From a checkpoint of a small text-conditioned image diffusion model.
Model: text encoder layers 6, activation gelu, width 128.
Training: muon at rate 0.0016, 8700 steps.
Rows from block 3 of the denoiser of a small text-conditioned image diffusion model, named by matrix and row number. Rows with one number within an expert belong to one neuron, the router's apart. Each number is 200 + 40 x the weight over its row's rms, rounded and kept within 0 to 999. All counts start at 0.
Before each expert's rows are labels from the 100 images, of 14848 (inputs lightly noised), where the router gives the expert most weight on average: "responds to" is what is common among them; "patch colour" is the nearest of a few named colours to the mean colour under the peak. Only what is clearly more common there than usual is listed. The data: simulated telescope pictures of galaxies. In brackets: how many of the 100.
# router: slot weights (model.blocks.3.mlp.router.weight, 8x128, trained with AdamW), inputs 0-127
# up: expert up (model.blocks.3.mlp.up, 8x128x128), inputs 0-127
# down: expert down (model.blocks.3.mlp.down, 8x128x128, transposed), outputs 0-127

# expert 1
responds to: bright star with spikes (95); star cluster (44); many-armed spiral (27)
patch colour: grey (91)
router.1,216,202,224,193,207,149,205,180,176,240,222,225,144,170,162,112,185,255,117,275,145,153,231,240,217,227,179,198,213,111,174,221,228,219,136,212,250,135,213,190,166,202,260,203,174,142,167,242,248,170,284,211,244,175,221,180,217,229,202,209,156,230,249,178,241,189,224,243,246,160,217,248,238,215,173,295,232,208,210,187,260,202,164,157,207,210,194,197,265,207,217,260,148,247,189,154,236,252,255,146,136,170,243,179,218,152,235,220,218,195,185,215,291,210,167,141,233,134,167,243,208,114,173,234,245,225,144,173
up.16,191,244,240,158,170,245,210,232,203,224,206,234,193,108,207,251,209,239,214,168,212,223,247,212,193,179,165,177,177,152,234,178,139,181,174,226,152,90,172,252,152,237,181,142,209,219,188,103,256,214,210,102,249,125,216,195,172,206,229,165,181,195,235,171,177,182,243,163,234,207,157,159,200,176,184,238,213,174,250,192,198,199,152,241,172,170,172,276,213,202,225,258,230,238,258,243,193,247,223,126,245,186,263,216,195,289,100,147,225,231,279,229,225,237,220,166,186,269,224,218,231,181,201,169,213,149,139,241
down.16,229,243,200,278,169,212,243,176,202,201,250,215,204,214,144,234,130,279,229,200,182,191,185,199,254,220,204,195,208,179,194,106,205,182,193,154,175,270,153,204,240,152,165,198,177,233,191,172,305,184,106,282,199,198,191,241,195,180,194,154,216,185,168,199,271,278,195,255,239,217,181,188,237,233,230,297,212,244,164,223,185,234,226,232,198,146,221,302,200,246,231,219,250,235,224,279,156,250,222,227,241,224,161,243,269,275,280,220,209,240,240,207,217,173,251,193,149,198,226,206,169,246,187,212,219,184,248,204
up.17,191,197,212,185,223,245,249,185,178,176,219,237,194,197,211,170,163,263,100,233,158,249,231,173,193,299,185,115,255,204,225,219,222,316,199,188,234,215,206,178,167,223,173,220,251,180,229,201,195,119,198,177,226,129,217,171,173,237,196,229,228,233,183,256,145,145,236,231,244,160,193,154,241,219,190,213,203,202,229,172,203,147,229,277,192,214,198,193,214,171,271,255,172,229,268,232,175,197,122,172,207,205,176,129,226,221,200,251,186,173,160,195,182,266,180,243,220,194,167,222,222,215,123,177,237,345,232,139
down.17,201,153,123,194,293,199,279,233,238,240,196,197,179,177,231,193,213,204,186,189,199,159,138,232,212,107,209,185,163,182,211,201,212,312,238,218,241,197,259,203,149,178,215,178,276,237,244,251,184,233,255,256,199,139,217,225,171,178,213,153,173,197,196,197,206,281,200,208,188,102,205,161,186,211,121,216,175,176,182,264,253,240,207,246,174,190,151,221,246,276,206,210,240,205,156,163,212,209,175,180,187,261,148,231,174,234,120,212,211,269,227,144,187,91,185,213,166,218,136,172,159,189,124,201,198,204,186,204

# expert 5
responds to: barred spiral (71); winding: clockwise outward (54); winding: anticlockwise outward (46)
patch colour: grey (87)
router.5,215,229,221,211,161,261,210,240,236,182,196,211,161,249,217,199,152,101,238,244,208,153,199,191,182,171,301,168,154,150,217,197,184,146,177,173,188,199,318,267,171,153,251,196,169,135,85,209,141,257,235,174,145,178,168,225,202,256,229,123,207,220,171,240,207,202,260,214,242,189,232,204,171,270,118,137,274,265,250,196,172,244,189,219,180,182,158,235,195,203,207,207,219,155,214,168,146,118,233,177,186,235,187,180,191,229,158,223,207,237,171,195,163,195,222,226,204,214,132,200,198,273,212,220,174,155,174,185
up.16,224,221,225,288,194,261,195,213,199,190,249,148,238,240,177,181,222,189,149,102,241,154,187,234,127,213,235,185,120,237,162,188,235,173,275,214,240,256,234,246,184,209,171,214,230,132,176,160,236,231,171,225,192,173,118,116,220,180,269,186,215,288,182,159,184,212,134,228,122,203,245,150,213,245,210,229,181,148,245,198,205,252,261,143,152,164,180,210,166,204,222,205,245,239,174,222,211,153,257,176,166,214,302,174,174,152,197,279,191,135,191,234,220,198,168,192,243,191,227,208,157,159,171,201,185,230,244,192
down.16,239,224,162,168,206,164,189,143,153,188,247,203,176,194,126,227,213,159,216,169,170,190,185,242,242,181,196,247,197,175,135,260,204,195,249,178,208,172,209,164,241,201,136,200,220,237,209,146,259,86,163,182,264,228,168,228,221,139,252,133,185,217,261,193,212,239,160,222,185,179,154,295,197,168,211,233,204,172,183,139,180,108,230,166,208,103,206,281,179,249,209,161,188,219,180,233,224,180,132,275,165,198,153,177,226,177,258,243,166,182,223,141,189,219,165,226,122,185,167,199,250,183,253,252,193,118,224,224
up.17,154,164,167,229,214,235,236,238,194,180,222,242,237,174,239,220,155,226,201,174,218,163,195,201,199,225,209,216,150,212,133,271,248,222,214,247,287,175,177,214,258,211,221,214,191,184,222,281,223,255,196,140,124,254,206,152,232,235,222,199,157,260,209,191,245,218,219,224,162,264,190,231,252,174,101,251,283,156,138,246,128,223,225,134,250,211,291,303,165,219,220,207,216,184,227,169,220,247,144,172,161,199,152,185,237,209,196,228,215,235,198,248,235,223,152,223,210,219,215,255,234,97,152,209,233,206,235,198
down.17,210,161,221,199,228,213,193,224,193,258,208,201,214,282,125,219,194,172,201,210,192,190,167,177,273,169,226,181,254,277,221,210,140,181,175,188,172,157,245,193,155,203,172,176,235,152,215,297,230,260,184,226,150,238,259,153,235,157,141,205,220,236,204,224,171,172,197,218,116,214,201,203,233,241,131,208,159,268,224,276,270,158,111,188,162,248,129,232,210,151,191,187,193,203,181,243,200,264,217,237,131,257,223,285,177,271,218,239,163,179,156,174,215,207,132,160,199,181,249,158,198,225,207,283,220,255,181,176

# expert 2
responds to: many-armed spiral (100); winding: anticlockwise outward (54); tilted (46); winding: clockwise outward (46)
patch colour: grey (72)
router.2,255,256,180,243,152,158,233,117,180,189,224,207,182,138,239,140,267,259,238,160,152,226,127,226,194,260,272,154,222,200,160,223,201,134,236,156,178,266,224,216,114,166,173,219,152,217,229,208,254,131,212,208,184,163,181,234,136,169,202,199,173,220,239,230,282,231,246,221,234,188,174,184,236,213,206,239,185,168,173,205,174,163,212,130,161,198,141,208,180,229,204,175,186,253,125,197,193,198,200,161,127,121,197,228,265,121,230,203,197,185,227,197,180,221,151,127,221,184,128,242,232,220,153,168,226,272,224,177
up.16,204,162,260,214,214,240,225,219,152,219,205,211,201,160,234,230,164,243,168,223,187,185,256,207,231,132,272,196,139,195,282,234,224,167,131,175,286,182,254,267,222,223,255,259,223,203,136,202,147,199,208,254,248,260,180,196,92,272,187,271,195,139,134,190,240,191,184,201,207,259,248,194,156,181,227,209,172,225,265,193,164,229,191,157,188,168,237,206,184,236,176,167,225,147,220,197,86,148,251,176,160,198,170,242,179,164,192,166,229,196,159,197,251,201,213,224,157,276,125,184,138,212,214,159,223,201,168,198
down.16,209,193,185,174,168,210,235,206,227,249,172,110,238,215,162,191,222,257,218,265,124,247,164,223,194,206,188,154,188,182,225,211,212,195,200,177,315,204,248,214,173,235,141,172,172,228,213,290,168,230,208,177,159,251,200,145,164,173,122,251,232,203,197,144,197,168,195,186,287,121,195,255,272,203,166,198,233,226,225,212,286,244,242,132,211,165,187,294,195,207,235,197,300,170,176,170,262,196,151,228,187,298,235,211,229,169,198,176,210,181,203,194,151,228,208,179,171,166,124,241,215,205,186,223,182,132,181,201
up.17,136,173,187,211,244,255,159,224,227,158,175,198,182,254,223,281,146,224,199,166,225,113,192,232,217,133,219,197,228,198,114,144,156,226,238,151,122,205,187,152,182,193,237,197,258,207,194,227,172,244,192,183,109,126,161,198,206,203,203,136,188,163,229,167,165,177,216,259,179,223,215,186,170,228,251,164,176,165,194,222,193,226,198,258,220,161,178,227,101,187,236,247,167,148,189,237,219,299,180,146,233,272,199,117,193,139,206,226,153,167,124,128,145,249,242,221,247,236,213,180,181,182,193,199,201,229,228,171
down.17,180,238,177,221,198,254,206,206,237,120,209,277,196,51,145,222,148,202,179,176,194,165,207,176,197,273,294,208,223,142,157,130,264,214,178,170,122,208,129,229,205,133,187,155,244,207,163,223,116,241,187,195,221,183,221,162,197,249,213,199,177,200,243,255,223,213,143,152,176,211,200,230,118,237,193,213,191,177,219,188,187,158,252,223,262,186,158,158,194,228,223,161,195,214,241,235,247,309,246,196,279,180,191,205,166,140,226,185,183,181,211,227,199,250,231,139,219,243,222,197,179,255,182,211,220,230,207,202

# expert 7
responds to: bright star with spikes (100)
patch colour: grey (100)
router.7,195,197,217,196,218,151,167,186,114,180,184,210,107,152,225,150,255,298,220,213,173,166,219,244,220,219,210,223,208,143,161,148,199,245,191,195,200,170,193,190,112,151,255,139,166,209,229,293,240,178,256,157,303,208,230,225,211,175,174,189,164,174,223,191,210,167,243,196,170,187,168,181,148,197,174,228,241,235,180,215,269,184,162,269,225,109,152,194,243,206,183,166,299,126,159,181,194,232,238,162,193,180,230,154,219,265,266,190,211,166,231,252,237,161,146,176,179,193,218,196,203,130,218,211,203,215,128,159
up.16,207,234,219,236,233,229,177,184,164,257,202,218,186,233,91,229,195,276,229,299,237,230,198,187,206,204,212,193,199,149,149,215,274,125,277,145,225,168,170,192,167,168,200,210,234,240,255,223,217,235,161,210,167,188,167,230,188,212,166,180,149,288,205,195,212,230,189,168,168,182,155,263,140,200,220,193,184,161,277,250,228,179,224,185,160,224,195,222,153,180,272,168,154,252,131,255,228,240,151,257,178,236,112,133,234,186,161,242,226,175,222,157,228,200,252,142,241,141,218,200,228,185,179,191,175,282,232,142
down.16,180,170,208,218,219,241,185,200,206,170,192,299,211,141,121,167,189,136,282,168,230,95,187,172,214,209,198,123,231,165,191,258,189,237,220,231,243,225,182,214,182,233,193,268,205,197,141,178,208,185,200,230,168,210,94,176,214,243,192,85,212,147,211,200,188,190,155,208,210,224,246,207,141,191,256,207,256,247,225,233,201,274,170,221,137,228,240,196,206,185,106,195,223,238,202,278,205,197,199,196,191,178,208,98,216,220,221,207,229,159,252,263,235,194,217,260,153,181,241,223,215,178,235,179,133,174,188,274
up.17,281,221,257,234,209,239,279,140,209,218,254,259,225,221,165,207,187,174,250,182,218,133,225,225,211,103,236,275,160,227,182,233,137,149,200,106,140,135,221,217,195,160,160,171,176,200,198,156,232,194,170,192,201,213,202,135,154,176,216,212,233,254,184,231,226,319,223,180,209,223,230,205,149,146,272,194,199,200,148,145,138,190,164,179,244,181,151,210,167,222,179,266,193,220,208,132,192,246,216,167,227,220,200,195,155,177,190,195,214,151,230,200,151,215,223,233,217,169,207,125,259,231,193,207,178,178,318,188
down.17,91,195,214,123,140,197,187,186,193,270,198,194,194,246,233,181,236,208,128,194,208,282,233,184,206,285,222,226,246,185,244,182,200,290,215,166,154,224,184,236,141,231,184,196,246,190,215,185,217,255,225,302,303,140,209,190,206,90,240,173,189,253,281,141,240,211,193,193,142,214,269,229,215,144,207,187,184,194,236,191,194,235,173,218,176,223,167,293,265,244,180,242,193,216,158,201,182,209,223,232,206,235,216,201,230,262,221,214,224,222,245,247,243,165,196,150,175,228,239,176,223,206,167,237,156,185,210,228